A small sound classifier, trained from scratch.
Data: trained on short pieces for a synthesised band: melody, chords, bass and drums, 26041 training examples, 149.9 epochs.
Rows from block 8 of a small sound classifier, named by matrix and row number. Rows with one number belong to one neuron. Each number is 50 + 15 x the weight over its row's rms, rounded and kept within 0 to 99. All counts start at 0.
Before each neuron's rows are labels from the 100 clips, of 14976, where the neuron reaches its highest value: "lies over" is the class under the peak; "loudest" is the band of the loudest frequency at the time of the peak. Only what is clearly more common there than usual is listed. The data: short pieces for a synthesised band: melody, chords, bass and drums.
# fc1: MLP up (model.blocks.8.mlp.fc1.weight, 576x192), inputs 96-191
# fc2: MLP down (model.blocks.8.mlp.fc2.weight, 192x576, transposed), outputs 96-191

lies over: C# minor chord
loudest: 500 to 1000 Hz
fc1.384:56 55 30 48 39 55 29 81 43 31 11 64 46 49 43 37 43 44 29 41 37 58 72 46 52 29 34 41 61 50 51 45 28 33 71 43 35 45 47 32 81 40 42 72 46 30 54 40 35 67 70 51 57 37 68 67 35 20 55 41 67 41 44 55 67 51 51 58 48 46 45 72 33 66 53 50 53 51 43 29 52 60 62 73 35 69 52 80 71 21 45 43 76 71 67 67
fc2.384:47 15 67 59 63 47 43 30 79 69 60 52 26 83 60 30 45 53 28 45 54 40 60 42 56 62 31 55 47 52 53 47 80 61 66 66 57 54 55 66 58 35 45 68 52 42 23 56 50 44 68 45 57 54 67 54 45 60 63 33 28 43 33 55 78 45 22 61 66 51 48 17 31 43 29 54 68 65 70 64 47 33 68 54 43 48 56 49 61 46 41 38 81 49 46 65

lies over: C minor chord
loudest: 500 to 1000 Hz
fc1.101:75 44 51 56 53 42 52 65 58 41 12 58 38 73 56 22 74 69 23 42 28 52 69 54 58 22 24 65 48 54 63 29 51 35 55 46 58 39 44 58 63 42 14 66 44 44 69 64 42 71 67 60 60 40 48 41 55 38 55 43 39 48 19 54 59 65 33 59 54 42 38 63 19 32 64 70 57 51 20 61 85 37 70 75 50 51 36 75 54 27 56 34 68 50 42 46
fc2.101:41 30 43 40 60 49 68 24 62 48 52 42 33 67 59 62 71 55 90 53 77 30 46 37 71 69 55 48 55 22 64 53 22 63 30 43 60 40 29 73 45 54 74 55 39 39 38 62 70 60 57 33 49 59 38 64 67 62 53 43 45 58 37 43 33 75 38 64 66 42 68 53 53 52 43 56 52 37 72 72 49 39 43 51 54 36 29 25 37 42 54 50 33 57 50 48

lies over: D# major chord
loudest: 500 to 1000 Hz
fc1.280:56 44 62 52 52 41 47 43 50 81 56 39 14 69 62 44 47 69 36 37 59 39 44 67 54 54 38 48 42 58 77 51 70 63 54 82 78 52 57 63 36 62 39 61 69 44 52 39 37 24 33 59 70 70 55 50 74 58 60 48 36 49 43 49 46 47 45 72 52 60 66 59 31 41 56 58 46 57 62 83 57 31 21 15 18 52 69 34 76 55 65 49 47 51 41 28
fc2.280:46 20 85 39 49 64 49 66 36 55 37 42 32 72 45 24 23 45 21 34 45 42 63 68 60 51 17 61 51 70 54 31 63 73 37 91 54 46 47 47 32 69 49 31 69 40 45 45 26 40 43 42 59 32 73 35 47 66 60 27 35 54 46 70 50 49 44 69 33 49 62 29 70 50 35 50 32 61 71 43 47 27 68 56 37 78 71 44 67 46 43 47 64 55 81 35

lies over: D# major chord
loudest: 500 to 1000 Hz
fc1.121:56 27 58 45 60 67 65 37 35 74 50 32 17 62 47 34 36 49 36 47 71 35 47 56 60 58 28 66 55 44 68 52 66 74 51 78 65 42 57 57 28 51 16 46 49 38 47 62 35 32 37 48 69 76 80 59 62 54 47 40 42 53 37 46 63 57 43 70 56 50 60 34 42 61 31 73 52 46 51 68 85 44 31 15 38 26 72 48 69 29 47 57 44 54 43 39
fc2.121:67 44 39 68 28 44 52 92 33 42 33 47 47 40 55 48 21 43 20 43 60 74 71 54 31 31 49 53 61 76 54 44 70 56 68 74 29 53 58 21 49 72 41 47 73 59 42 36 49 42 64 82 52 50 61 43 46 71 51 41 39 31 52 54 48 43 58 41 26 43 68 54 51 31 53 39 36 72 50 27 39 47 51 51 27 76 47 48 58 46 37 56 61 52 39 29

lies over: D# major chord
loudest: 500 to 1000 Hz
fc1.522:54 36 54 60 57 48 50 58 54 43 31 45 00 66 61 07 44 69 13 49 42 53 52 61 77 38 17 63 44 44 82 46 63 61 42 66 60 52 61 45 40 41 21 44 54 39 57 47 25 55 49 54 61 74 66 44 56 33 66 44 48 53 34 62 44 82 51 58 50 64 39 69 38 53 36 70 60 60 42 50 99 48 46 48 27 49 64 53 51 28 60 65 47 49 68 46
fc2.522:56 60 33 45 27 61 43 50 59 34 39 48 85 24 72 52 38 77 33 41 39 41 49 47 18 38 52 32 73 53 25 55 38 30 59 10 58 50 36 32 47 47 41 74 56 38 61 35 59 59 71 68 54 31 70 69 43 43 48 76 53 75 78 59 59 50 56 58 69 99 38 77 42 54 69 64 49 36 44 50 32 58 36 52 49 56 49 66 68 47 62 48 59 62 39 64

lies over: C# minor chord; C# major chord
loudest: 500 to 1000 Hz
fc1.383:72 64 51 42 47 40 34 62 54 45 29 60 46 56 54 41 51 69 44 53 23 46 63 40 59 32 41 53 38 61 72 38 54 33 59 32 33 48 55 38 69 33 20 66 36 43 64 44 40 55 79 50 63 45 66 43 36 35 72 45 45 70 52 70 74 50 39 50 44 35 45 28 18 55 39 54 56 57 28 31 72 72 71 64 58 46 31 89 65 26 47 24 65 39 62 35
fc2.383:41 37 33 56 58 49 70 31 54 54 61 37 35 70 42 55 65 41 73 61 84 24 37 27 75 73 52 64 55 13 59 49 34 63 32 45 70 43 48 76 34 49 71 51 33 56 34 71 57 49 45 37 51 58 44 67 69 41 63 30 44 43 29 49 49 74 33 72 51 37 88 38 46 54 40 41 45 39 82 68 47 41 48 46 53 34 56 21 37 52 39 61 50 43 53 44

lies over: D# minor chord
loudest: 500 to 1000 Hz
fc1.127:39 46 67 34 85 29 39 39 59 72 58 45 09 91 61 31 47 64 43 64 50 33 40 49 83 58 31 48 41 44 84 38 72 66 25 76 76 57 63 68 29 40 40 43 46 50 53 41 15 51 42 41 72 75 61 50 49 28 84 35 35 67 47 72 61 76 34 61 52 45 49 24 33 53 27 54 63 57 69 68 78 42 48 51 49 42 60 35 39 53 54 60 42 29 66 37
fc2.127:59 48 61 49 66 65 64 68 32 61 41 43 37 63 38 28 20 42 36 47 80 50 50 48 47 41 38 67 52 55 34 52 52 66 35 66 35 59 59 40 41 73 48 14 52 46 36 58 23 54 32 50 49 46 58 26 41 65 53 46 37 42 46 66 54 60 45 44 35 28 59 33 71 54 20 43 47 56 63 38 51 28 70 66 63 67 61 49 66 59 32 38 41 65 66 41

lies over: D minor chord
loudest: 500 to 1000 Hz
fc1.395:66 57 44 63 45 28 47 48 38 47 33 42 13 51 58 21 43 69 21 68 44 41 56 46 75 45 23 64 34 43 76 41 62 67 54 66 62 42 54 66 67 33 19 53 47 44 46 40 41 60 46 65 73 62 78 51 50 19 54 30 54 61 47 61 64 72 38 62 53 46 53 42 26 45 37 74 54 63 33 48 96 63 26 45 28 49 74 80 58 20 49 55 71 33 55 32
fc2.395:28 65 84 44 80 44 49 38 53 52 66 54 55 53 50 47 27 36 36 66 50 64 36 76 30 47 58 32 52 64 47 63 74 61 38 83 57 68 36 58 55 50 69 64 75 30 62 27 59 64 48 37 66 38 52 31 26 51 48 55 53 56 61 65 41 47 47 29 43 70 42 51 69 36 69 30 60 68 59 50 46 37 70 46 49 65 48 37 44 57 49 55 51 31 41 39

lies over: D# minor chord; D# major chord
loudest: 500 to 1000 Hz
fc1.336:34 41 60 45 56 53 56 65 47 72 44 34 02 69 67 00 50 76 15 35 52 42 49 51 69 46 04 76 42 57 53 66 74 57 29 61 56 55 72 51 31 67 06 34 54 40 43 60 29 56 49 76 48 65 59 49 72 46 54 67 41 58 27 58 56 65 45 55 56 49 51 39 61 41 40 71 71 62 39 62 94 45 46 35 52 53 82 46 66 51 53 50 30 53 52 38
fc2.336:36 72 60 65 61 41 42 50 76 35 55 41 30 60 70 44 48 68 39 62 41 75 30 51 45 60 45 34 44 50 61 52 68 51 45 46 53 80 46 57 39 26 55 72 55 32 49 32 71 39 60 38 45 62 57 74 65 34 49 68 44 66 48 43 60 51 68 39 61 93 19 57 51 53 68 41 78 51 54 64 62 40 37 37 28 35 41 42 39 48 62 64 52 42 33 72

lies over: C minor chord
loudest: 1000 to 2000 Hz
fc1.324:73 44 42 42 31 61 55 53 64 42 38 46 50 51 64 34 84 54 32 24 46 36 54 48 66 31 31 46 32 39 47 60 43 52 44 43 42 51 51 45 59 65 40 31 48 37 42 58 43 67 56 62 62 43 54 31 66 40 66 64 61 49 23 48 37 63 66 55 82 44 60 52 38 52 38 97 39 38 25 57 76 45 40 69 70 48 48 73 43 46 67 41 43 66 87 58
fc2.324:56 75 42 56 59 29 55 59 23 48 30 60 55 40 48 50 54 72 45 87 30 53 52 33 47 37 54 67 34 37 49 47 62 31 24 41 54 44 49 48 42 51 34 46 40 69 40 59 46 51 25 67 46 47 36 25 44 41 55 24 59 68 31 63 57 32 34 40 32 40 42 36 41 53 24 46 68 89 33 46 64 61 53 62 62 60 60 70 64 26 52 70 59 36 39 43

lies over: C# minor chord; C# major chord
loudest: 500 to 1000 Hz
fc1.366:58 52 70 46 48 65 47 71 58 49 44 61 20 60 53 08 47 64 15 61 53 70 81 45 59 50 05 66 38 66 68 50 63 37 51 55 42 53 60 38 41 33 21 45 59 43 47 56 29 51 67 65 62 80 66 62 62 63 57 34 45 45 48 60 77 58 53 70 53 66 23 20 36 63 32 73 55 66 31 49 80 50 47 50 17 55 46 49 61 14 61 46 69 34 49 51
fc2.366:56 61 46 52 46 53 31 59 59 48 43 54 69 37 78 43 37 49 35 55 41 61 49 70 27 38 53 50 64 64 38 53 36 39 55 64 38 63 21 16 42 65 40 47 74 36 81 39 61 56 49 77 58 47 36 31 37 62 54 75 69 47 42 37 26 48 60 40 56 65 26 87 49 42 54 75 45 55 29 49 53 49 23 54 44 36 47 73 65 31 67 59 41 63 44 44

lies over: D minor chord; D major chord
loudest: 500 to 1000 Hz
fc1.307:62 38 57 45 40 59 43 71 61 54 36 60 29 50 66 18 51 62 17 37 31 55 80 49 66 45 13 58 26 64 64 58 55 43 62 63 32 52 58 39 53 49 24 33 55 56 47 47 42 44 64 84 64 67 67 33 47 64 59 48 49 42 32 50 62 58 54 53 57 50 43 38 40 57 26 85 44 64 08 48 85 57 43 48 43 43 50 74 88 13 52 30 51 60 58 30
fc2.307:54 43 77 43 62 52 50 59 46 56 30 70 48 47 55 20 62 31 16 56 45 72 55 75 54 45 26 81 32 75 59 64 57 59 39 81 45 56 35 49 41 73 30 41 86 55 74 60 45 50 48 51 52 56 23 26 43 62 38 56 58 33 27 36 18 52 61 32 54 58 32 51 62 32 46 66 55 73 26 66 72 30 51 51 58 58 35 56 45 17 57 42 34 39 62 37

lies over: D# minor chord; D# major chord
loudest: 500 to 1000 Hz
fc1.486:40 22 66 41 54 33 41 37 44 79 63 35 00 79 58 35 66 78 41 56 51 50 36 67 50 59 41 59 42 56 88 54 71 75 63 82 82 44 52 80 47 51 28 56 64 38 54 46 42 38 35 59 60 60 64 62 68 37 45 48 33 55 34 43 55 50 55 66 55 63 57 55 43 28 47 46 67 69 65 79 58 42 09 02 25 44 73 36 69 53 62 55 51 47 37 36
fc2.486:61 19 62 36 48 73 53 54 49 56 30 52 36 71 45 42 36 53 46 14 55 30 61 50 73 55 28 54 47 46 56 42 33 46 36 60 50 38 60 47 37 58 54 11 55 36 33 53 24 36 31 51 63 39 63 46 66 62 68 39 49 50 51 68 46 60 41 69 44 56 71 30 68 71 29 55 26 33 74 48 41 27 55 59 56 66 57 44 78 63 40 31 67 75 87 41

lies over: D# major chord; D# minor chord
loudest: 500 to 1000 Hz
fc1.235:54 29 63 38 68 57 52 44 34 75 62 44 12 67 51 25 44 40 35 52 60 39 51 54 72 56 27 60 43 54 70 37 73 69 41 90 63 43 61 62 21 49 19 43 53 37 41 63 33 34 37 49 70 95 67 57 63 50 66 36 37 56 38 63 62 53 40 72 59 44 60 26 31 56 34 66 56 49 58 67 99 41 33 28 31 27 73 48 67 35 57 57 52 48 40 29
fc2.235:64 41 48 53 40 44 46 86 36 53 37 57 30 57 70 28 22 40 19 49 58 71 73 50 56 37 28 54 58 86 64 42 69 60 57 79 36 60 55 30 47 68 43 33 81 54 47 41 44 36 62 75 53 58 52 35 54 68 55 46 48 40 45 64 36 51 56 41 30 45 66 51 51 32 39 43 32 82 57 39 56 45 51 50 36 68 57 48 58 32 34 51 49 50 55 12